python train.py --model="image classifier" --dataset="rendered landscapes of hills, water and sky" --train_examples=72500 --image_size=32 --crop_scale_min=1 --horizontal_flip=true --cutout=0.25 --targets=["water"] --num_classes=2 --arch="mlp_mixer" --norm="rmsnorm" --norm_position="pre" --hidden_act="gelu" --mlp_ratio=4 --parallel_block=false --inner_norm=false --patch_size=[4, 4] --conv_stem=true --layers=8 --width=256 --loss="cross_entropy" --init="trunc_normal_002" --residual_init="zero_last" --optimizer="adamw" --learning_rate=0.0014 --beta1=0.8 --beta2=0.999 --eps=1e-06 --max_steps=25000 --batch_size=256 --epochs=88.3 --lr_schedule="cosine" --final_lr_fraction=0 --warmup_steps=1250 --weight_decay=0.3
Rows from block 5 of a small image classifier, named by matrix and row number. Rows with one number belong to one neuron. Each number is 128 + 32 x the weight over its row's rms, rounded and kept within 0 to 255. All counts start at 0. Numbers have three digits each.
Before each neuron's rows are labels from the 100 images, of 14848, where the neuron reaches its highest value: "colour at peak" is the nearest of a few named colours to the mean colour under the peak. Only what is clearly more common there than usual is listed. The data: rendered landscapes of hills, water and sky.
# fc1: MLP up (model.blocks.5.mlp.fc1.weight, 1024x256), inputs 0-51
# fc2: MLP down (model.blocks.5.mlp.fc2.weight, 256x1024, transposed), outputs 0-51

colour at peak: brown
fc1.591:117140109091096117116116144134130123099171177088101131180105085188143187124093204079141107105082098155192094114069143150118132167156123110163112200098137152
fc2.591:164096155151098136122133147134152135151134097174152121141105137090121079130138089151139127146155119074102150114132083092140102136101134122073137064168124117

colour at peak: blue
fc1.360:123108102120129092105136146155138080088105136078139155092214123097137071144126127159114180163111134156130129166151117098100134094125087115117072135189120149
fc2.360:122104183134091160145146150136122175169112126135107121179121102232158121079168157048177067137131160108144161115098172130146055125135159168138198132108119160

colour at peak: black
fc1.716:112108093113085162213121151149148120126151085135091095138127125206126119106141137064135081064088154151185114150172134149142087142152116136139082150180135127
fc2.716:104172145132173079046137102135134122078128164109169167121119132069062154151143063213121200142145111109047113106091136113117168126124119137086117117084115122

colour at peak: blue; cyan
fc1.354:112084097161124081121131180111134081105135128078123122106250141065164047151113152159117153146144143165176076123182134092108109101133086074116114086187171143
fc2.354:099143151123114139156138140176143188159103146150115178175097107224102135112166133071158091137106152088109185134109152127114107135126130187144188149105108152

colour at peak: blue
fc1.178:143140116098129117107130108152132080100099113100144133093178141051111066142162114148096148163127131146092124152136127105095151100073090088093079141180129152
fc2.178:125109154151091146136149201119128173167128122136106121150128095239190107080130154052169082108127173099178185125095151121140070117140168191134181103124124155

colour at peak: brown
fc1.641:183158106174078141173118138134138221108137073152102135110204089153097143187112135185167115147156155132224105126142127134131108149129087100165125161122117157
fc2.641:136059138112196140054144117127089086116101104049092100130085140132173123061154140073113104120141131081103137141132107143131093110067139168100138074135151128

colour at peak: orange
fc1.203:145148124094132128147130098148125089149153091133155092112140128154122118083121152082124115088169153120175136126153125101169170105138122181163158052119099122
fc2.203:125110146140196112097120077106154152106092124117137202127130175100123166136140116238164195109094084200106093132098111111127124146134107099122120185140178108

colour at peak: orange
fc1.44:088119063148106128168125115140143148139127138147110091104120164225127131049132143037123125068097141193147111147166133123138096145170110143140111128195144136
fc2.44:097159162125146116086132116174104117079160138066163135133110135090065157193135064226142166126141106109108127123114138122137170135131129139103123122085095100

colour at peak: brown
fc1.29:164103108081134179102089102131130108135138182167128119087080145072171090118137104030112087115132080139127060123123120079132133154099146093148120111107114115
fc2.29:149165150164149126166133175144174194150144144137158229170119146148135114169110160191155160182126160134142174135145138136137161137154098166129120148171163161

colour at peak: blue
fc1.111:110136116133104084086145184131139098137147147065147156106213102095149107195114099190117177180139148156165169150113121109113146107153081112115114133175151153
fc2.111:131104174110050120159142117132116176133109150168131060190096093221122123054147157044156057111095154099133122140088163161118068136121162163130154128100111133

colour at peak: pink
fc1.273:152060131104100154220134137134138105069155086170077111092214132196164067123172103127155058098127139109194087087140136088124101156133133134153134076151175141
fc2.273:043217110169193097053139145109134173154093163074151162158100132131067191158163128172118188153133131128080161128114093131114155125101080161096120164129134151

colour at peak: blue; cyan
fc1.16:102109102135110121123133187122144064118147140088132130133216112062152086184127110180102172168126123157162137144130126110092121109137080087124082147203183147
fc2.16:125134170121053107149147127145124191146101153170133136163121093224105115066157141047166063125113173082110160125089157148135081127127156177111179112088089149

colour at peak: cyan
fc1.159:105084107147167110093155174059127108146122167084092114112200161079128105117127178145115183139131144179150146123185124077122105101144088120121160089171209140
fc2.159:095144122107070123128125112179108147163122110146171189136114139172088116116170141158167071083130175097116141130110121155126143171148154137171122120131101123

colour at peak: black
fc1.272:118143088139129130100126166105126062130126138135097103122180111069130092075074108109093130118121105102131159167157127079118153093126106122150116089157183158
fc2.272:166092178113116127121139090157164166143123094123185224169148148149142142104160153153202104107135167175140123119097095128153050163128162112103112166158119125

colour at peak: cyan
fc1.366:089151090166112130129119157127132099117107125119102110130116093058118093123104154097112187134117121126108129197155119112129161087125080094158079171160175153
fc2.366:189097189084105130113154109163164134128149097134184182158163120157156125082153099112177078108128155143152143109087140128154054175134183139068147136138108160

colour at peak: grey; cyan
fc1.569:117124167150172180149147150084127178119111167108118150136111141192161126178134184151099149133119164127128123119136128148106154143066161191164121144167147168
fc2.569:097134108101082110115148113123099082108110110135109070097125066115078127075114087073115097096119089095119125116104097134113096104064159110082110107120062127

colour at peak: brown
fc1.675:179131103044105189108094108128132126102138179172130113067099149089172071120135143017118071104139115139131039123167119074129124157116132120160142108087068134
fc2.675:122154147178184121177130157130176192142127123125153229175102137132127132166129145216148177170126136134133141125127134140127175126135101154115104141169179149

colour at peak: blue
fc1.617:112131116189123192199156104148133097106119058132073091080103162129097096144160109080121156160149121109087182148161128107165170131077129155138129105183177127
fc2.617:120151119068099080067136145096147150153141170118180167161175124153122103115149128183163103109123175147147147131107127117121121126140139150107044166120121145

colour at peak: cyan
fc1.86:130082108145172091096150176085138097140172156073105100141223191108134127067133193126102169107125153148197119128178138062125095087177102134153152050148195132
fc2.86:084144121087087108109123081155119141142084126161175214121117143146059125116157113197168111081099140139070135124097094148113149174141145125149110168113102113

colour at peak: orange
fc1.114:170141112093134119133125115135131142130166098103148109136121132210145136049148150098116102085164168142228114102159139126160134117166124173162152026105074118
fc2.114:099121131150171104105121076138117107102099147125112175112113162064062165163121105240146193110104073157068105141107118108115167133127100105122147180133154095

colour at peak: brown
fc1.660:187106156122076107132162111157136150119096131176103100111214119112061135144121180126161157183176156116163094110125115133164098162080122127093111117128112116
fc2.660:121110085113145107082129143119097120106072071106122111130148179125160115061132114152097106136117108127145161112155080108116116097095091136155101114167140119

colour at peak: brown
fc1.659:117110086133167083092146181120143079146125165067129139119171130110139125103145145138108215141109145181166142173154123098125094100177070134152077127198144123
fc2.659:144127159114036158147143089179118151128116132163133142152152123192077110117166144133169054127140159084100153114095154132120112136143171135128165129088066163

colour at peak: cyan
fc1.744:125096082117092184202127097137111114051135082152085099113145167178180050145114090075114075123117120103151065081177137042094160104111136108148165032137109157
fc2.744:054160179171167086109115136128164172190087155096139184199125090115059184168147143174173165136150141145114157130115118151161117124111064151059121208131133115

colour at peak: cyan
fc1.760:150114092164145119122143114106128167154147139057102128108142165196164135114130097102122126122156153158195132080178144128142119116151138168108145019155116129
fc2.760:072152123123097081112115093191105098128129155155126127171109143079038160162131147208158137097104113119103137161110107126104180123123087124166151196103122080

colour at peak: blue
fc1.583:145128090164121163145125086123132141115110069151090161101067135117097122105197126104107185159103174146117131169124125116129124122113098110153097167175177128
fc2.583:168136165076092139099160173141092085113172148120112117121169107142131091105125095101170059104140132088124174121114155128122109141141182164085115102108089168

colour at peak: grey
fc1.701:168183100193108163110127106110141218144167110104111116153077124158076163105192102139116144140113164121136167131129147173122124130109137145112124155150150161
fc2.701:136109127078083114108139134146065073121163133114093099110140144084142093102116128101178057082138157101132138147132092133104140126114162162121091089112111094

colour at peak: black; cyan
fc1.463:130102084128126109091129165061127076145138150118120114139212113084158086101091127169097143128134115127164104134159118090116131099160109134146127055147173136
fc2.463:129110175129128135125128095180147161153094096139143223164139152151093155085165178115211102100142167155112152128099095140173079144128151113122144175151128125

colour at peak: black
fc1.270:145148096157085175168118056161120169065113045155106126082064141169100101143184143054129133153132161116073106128098129111128162159088128117117157126153159125
fc2.270:139136161080170130095148222062125099159177162106083107153132093115167098120113091116142104124130113121161182139149152107111116093134142192072065134141119149

colour at peak: grey
fc1.465:176125188165152132127089151118128178184133132093132197157112150215149147199175177185161145165128163135144148103125133139149145110114173146206141166127155130
fc2.465:124116123110097117131139093108113093105085118128108043098120053088084133069124097085099106112110065118115114153099102134109103108075138117082108108109075112

colour at peak: black
fc1.402:142141129127105152129123058177135159100105098138122146099038158125120107118175076067114125144130165128078152166096127131137133127105121127118110157152131120
fc2.402:165153148105106134138154196098103108121184152129089082146168086144126114119102104099143099130132125126147167116146177127107122102145155179088103140123097155

colour at peak: orange
fc1.84:141163077015111124165131096162127060103138124138171058102182149151134101082154184088122081095132124143123093139181120083115158125145092184128140060136062141
fc2.84:104109180219184133127116125111162181140073110113135215161106148136139174145145130211162194141160130166156110129076123106157099137125114094130154182137166130

colour at peak: black
fc1.36:073123119111092066120135131109138141073106132157143116176097090117073112082124079148105145069111063093101113120093112120125103119108148110056064074088144114
fc2.36:124156080161145186154097181123080109148123126126112212090159120145131118174108173102107171167166208160141160076159095123143149132218139144157171168210136180

colour at peak: blue
fc1.684:141127132097101129143137121120129103087113107087103141085186114171103117138163162156112136142122144152133122109099133080069156133095101100114103128155139157
fc2.684:077103144125075112083142189132105155187109119146115041168113087178172083076123129062162080103127161064164183134095124139163071106123162173114165085138119126

colour at peak: pink
fc1.720:156119106099117134119121107130129060101160112115136093102205106115145089123101142116114075101132084098168085098108137090107171126114135129125162050136139156
fc2.720:120116153149185123121122146105169192174104111134144222172111174138176154120132156164187163123108136168127139141128074106142076140110114125130112177149186124

colour at peak: grey
fc1.764:070122113237126172195137136119134142161116074156050120125080141118113108149139114112123197150138122151130150163163133132166143100100120091163097154156209102
fc2.764:160152130045080067047141134159142096106161153110182158125177123119083102107152097149155075106127157090110159122109142112131116164137145157077099129118093155

colour at peak: blue
fc1.338:119129150046105145143140100107126098096160060098098123125181163124162101131142115144086094121142139131119128097083139085056132103105120109119142122103124126
fc2.338:073104137136106048119126174120116130149072145176137095138099064115088124085108119082164152057143162110139127134088121156164115100115145127112156109162146091

colour at peak: cyan
fc1.440:100100123182185112113143133096132067186100146124099135089156155017122114095131120126099185133129122159092147151135133094127141110101119119123094128194202095
fc2.440:150159128096079131085145150158137145127130110129154179113167164211167088112132143125169084117128175099138181121122124116150094153160163149179151126131098160

colour at peak: cyan
fc1.243:119157137133165190120145160099127182175146165095179136177185123169194108207150184184132133174135163156165123118172108138108145147139119124152081152162159156
fc2.243:104128126111089094147143117128108084114097111147106041081124051112080143062121082077108107110139077118108124146097128138127097109078143116079140110111067120

colour at peak: brown
fc1.213:146132125063132123135126013192117068122091119138170128045120166077131098105165130082130157139120123148020119168087114108145153119104113130124071142164127104
fc2.213:161143166148144163118146227077155153136125109137111148144158126172207121117109132115157113156131117121191170115135152084140076119147158138104170125140116183

colour at peak: orange
fc1.333:135146091102159102097137049144127150161110205094142122077118170171123150094144157079154172075130111182117124123158113105138138121140124168105097122176059101
fc2.333:113123162157130134106118162174120105120127100102113100160109152129146108143148127213151112129141119093152139138103123128165152098149133136194179099111148122